From a checkpoint of a small image super-resolution model: 32-pixel images, normuon at rate 0.025.
Rows from block 4 of a small image super-resolution model, named by matrix and row number. Rows with one number belong to one channel. Each number is 128 + 32 x the weight over its row's rms, rounded and kept within 0 to 255. All counts start at 0. Numbers have three digits each.
After each channel's rows are labels from the 100 images, of 14976, where the channel reaches its highest value: "patch colour" is the nearest of a few named colours to the mean colour under the peak. Only what is clearly more common there than usual is listed. The data: rosettes with rotational symmetry.
# convs0: first 3x3 conv (model.blocks.4.convs.0.weight, 80x80x3x3, each kernel summed), inputs 0-79
# convs1: second 3x3 conv (model.blocks.4.convs.1.weight, 80x80x3x3, transposed, each kernel summed), outputs 0-79

convs0.49:074110122139051149123121115129143107076116089138114157107116138115103083124099122167062140111164182098162112158088146126074114205143156129177110153112116156080148146098163060076158178141133148130170110048105102114179125121120147152162132118
convs1.49:137112161230134160129175131098112090181151105140141136165120142131170131144142085060113129079120123139129129110110121078187114083145107104140136116142153124155141157135119105199119092117117109174058140219128158144094104114175125080110163165
patch colour: green

convs0.3:127128096099117123060106086137136168165221119119147132111132124108166185188136122089095161170061121078120108165121126110152147145086169159084102161074144159125182119073111117166112140101100145108150100190164117102096105123135115119116118068
convs1.3:157130159096162124164130129133135134116053129141127109111129140120085077069117106192190108094150161137106148088096134121115077126160118109153175105124137093172090124155131141074149108145178047140107168054086170120174166129094167169125120160
patch colour: purple

convs0.0:067135137161096156137116088150122121123115128140146083105059186117145139132074140100150097095111087082141148137119157123148168122128179144105117119143113111141156099093108091164134099137072128149207046150079085047103062164110142144120135146
convs1.0:146138127132140137148205132104133147128129135126115149151203052133111061100163148163118136200109141110175155072133101113138132144136141128146139154145124122134093145143145140071136167154132141141076161084202155222168148082169147119177133114
patch colour: purple; blue

convs0.42:119119120138160117116089150099115152118124128068081147135136075102160152118122154118138119143110002118141139116106143122154113096090144140155170082082129098140059097067084139150114087164026145115160090095145157107169147134127136163146128126
convs1.42:129134114112125110145157061070181073178115161109113139150120190119141108160133116169110156195128191101145119214102133146109175172208138126104144116142113136131167142127168127128134149110064142124065168149120123180098105138090117122089135140
patch colour: black

convs0.61:182120090106108120095096120072135094129112109075165197144083156133163138128099108105116088184158103086100152037114174113120119117138135083169104088119138142107148227152083095106112115071152169111099116096127112138126114117099164120150096127
convs1.61:059150190133124100143143125168113147166148099129089084116183112135111100163147125113205142092125097103161127147175081135119125110097113166118175178125092129114122058103153183110113130175113096160185081157150141126112136100168042092136125130
patch colour: green; black

convs0.28:118089093187151079122121131141096121107124099110140102129086094145116159101126086145187111152132120158083118111102088113121125122164118124100100151102116049083124125150085110139114024103022132139169166131140148151176118147114161127150191113
convs1.28:152185112109139155154106142124178216083136216124130145115097082175109145113109095167131172120161142119097122143149187184102100120101123133106176079112068130166148123104148136123152212108146099123118150153152146097127127129082114110135062145
patch colour: blue

convs0.58:108098142127096167168178148130084126119100125000026118100148128133109100145090104158119128109148116113121126148117120161103128091145045120140147108144112127102136130146118116119108164058158117133175137143082148116118124075122132091093129143
convs1.58:151133136122117141106084140099157097117143128145191138234102144101153156091133148115093131161119120164103063108140103145157131183145061138168049136151142117123131123101197130136134120199081153115115109123148119166098144168178122180096160162
patch colour: black

convs0.72:103125081153121087076120112151049151107107129150105122125067071154149160109113144156139134155132092126089134131120110133126116134133122106170120114121125036138118101107107144133143055174024137148140123141153139131166030154155149128177154119
convs1.72:108139146147147130068113102143026096109125139132139101168183152088122118116136162110143153172165164133157138125158114098127112126089119163095075141131113169149153112171124121122096013102253106128156144123148125135147137131135135145127116129
patch colour: cyan; blue

convs0.43:176127135088117137159153118120176145081087155159063138181147119087083095063096149139106075105159083172114133102161153143130174145141134141108137149089135124112167123144138187132117153174168161149112208146130139138144089200194152123111095100
convs1.43:077162124164154150111080099136100105132174106097174103077114116151158175217167169167144161107130169083147122143104135161128105114074111142176122094092170127094092144101140061102133130111129111140121071176123129127122143074061107136149181134
patch colour: green; yellow

convs0.77:174112080136133127128127073139142139097058103135156170140114134108146125185140133187113144093166145135164207115090160095142143113183136063116182108110134119109151134148111107064133142164133154097165069096058163132128176172154134170148091136
convs1.77:092121181171127106122122150095113111146201145140100084115140139161116106088149100039183108169121080110096116114152101135092113127095115159146122133151079139095079155115134155169113116129129119164074162145185099105132059094112107089176191173
patch colour: green

convs0.23:136116032142103109098132076141187130120112116148142111118114103142104119119136110161122127123107112157099129091146109163142137149126090156011113180199088120146114115144124138155159066053083146086136138113135137129139149135114138146043156161
convs1.23:134112126139121128104111188160107148135126165135147164144123158130138170142115115102094144118198169151150149129134021066123116110144134120134132062071124149144135137142118127117104186186020121115151099125105113125126135093121126099077119043
patch colour: purple

convs0.24:110134126128135117064128120154134152151100138166150111142077156134149136125140140166136107150084112052106123117113125156114074149134134013125140138172111147136128090135095141135161125135066106070107165125113101120035049102173073140156129137
convs1.24:163044159064112124222115155125156101092143128140162134118104123116143130145112114120152110034029150145150139131127105091135147101119101143158126118075101131184111179107126123081120162117074139141145114135143121144139152202103129157106135108
patch colour: purple

convs0.45:099111158144087124156066136133151163076114055058072116137170099082131130113100119097163121173149127194147158145103124157125115159127126176169127161140109159120106129107094148144136157124162114123056086102104145108153221161132117152130080083
convs1.45:123102108139110191104141067122090094098107164137129154077095143130100149161106140096118107100125068196138086089114128131201112132132111044089130149200130097133117135101135107072103097137114075132110147114158070116130053125163122131133082120
patch colour: black

convs0.71:147106156125120104102189125112032105110107122080123110117099087170082093107140143216155085144091158086119166181174107129146098126133090104163160101156132113105114131090124086101097182094146126143149146165055094108122148089155098141101118110
convs1.71:084168103102105118201120167168160142176134102147159166127144206103134110143115082080095129134116122162086122103073162138151195077173141121139118176142149137155124144159103183100179094126098178121112100095148104131060113076127093121156134110
patch colour: green

convs0.64:158142127145116095139140159059105121152114107140145098122119128156032103115125133122119107116124113077149129097157137181156177121070131159078104135172150148137092122152156102083143109141170137024138140133127102132110174109052097147046107108
convs1.64:135126144117063202100055074072093118136149104117134137131098142127190161153118151096141201108111154085075117135143176088121103142154110110122171132068115107157140141092115127180158145098130133153134168102162147139137099201137140125202138138
patch colour: blue

convs0.31:130122174139126089154162143123085138169122129091166077141099158119142083128101117161118106152126126107097086100152102089138102105132188116129109152168145157102121155121119112093111157069152155105112145088119091128049115000104125142094091108
convs1.31:107124116121135211096114138155208123102163176128126198080118095179101143129134136120112122099134130143158200139114093155112144127158110142134147091121150119134093077112142118190125122166136101149174161142152143117244124073165148133171143127
patch colour: green

convs0.15:190129149111097131159174095165155074119116104056080157111134129083144090173173116133165146124172134059107097109097107138094092100114120125174169137094084157087098155118093055115121112125131104152119039157112155134117128177097122111097143141
convs1.15:084100131112116123097076129105099136146114112153164135149154088166069156098121137150132109106109162168223182133150145127137151133131124145040118100113125148124100125142165154106156142097127179117165217136173185110159166073105169098150094100
patch colour: blue

convs0.33:126133111128128093071127151088203135137130125168115081114118106122119150111090063107128127145112117120120134098151121140106169119068135166056111085118147158156100117127132063093148051154124156033158115177155164135106177142078088147084129138
convs1.33:172141150170180100138205100099129136140108168130171121127162126139122110096166095193191129070196159123181135112129115121115096177092132138097140186168114155117125105136124120219128145089097130170099128096133087125125139127178167168156104111
patch colour: purple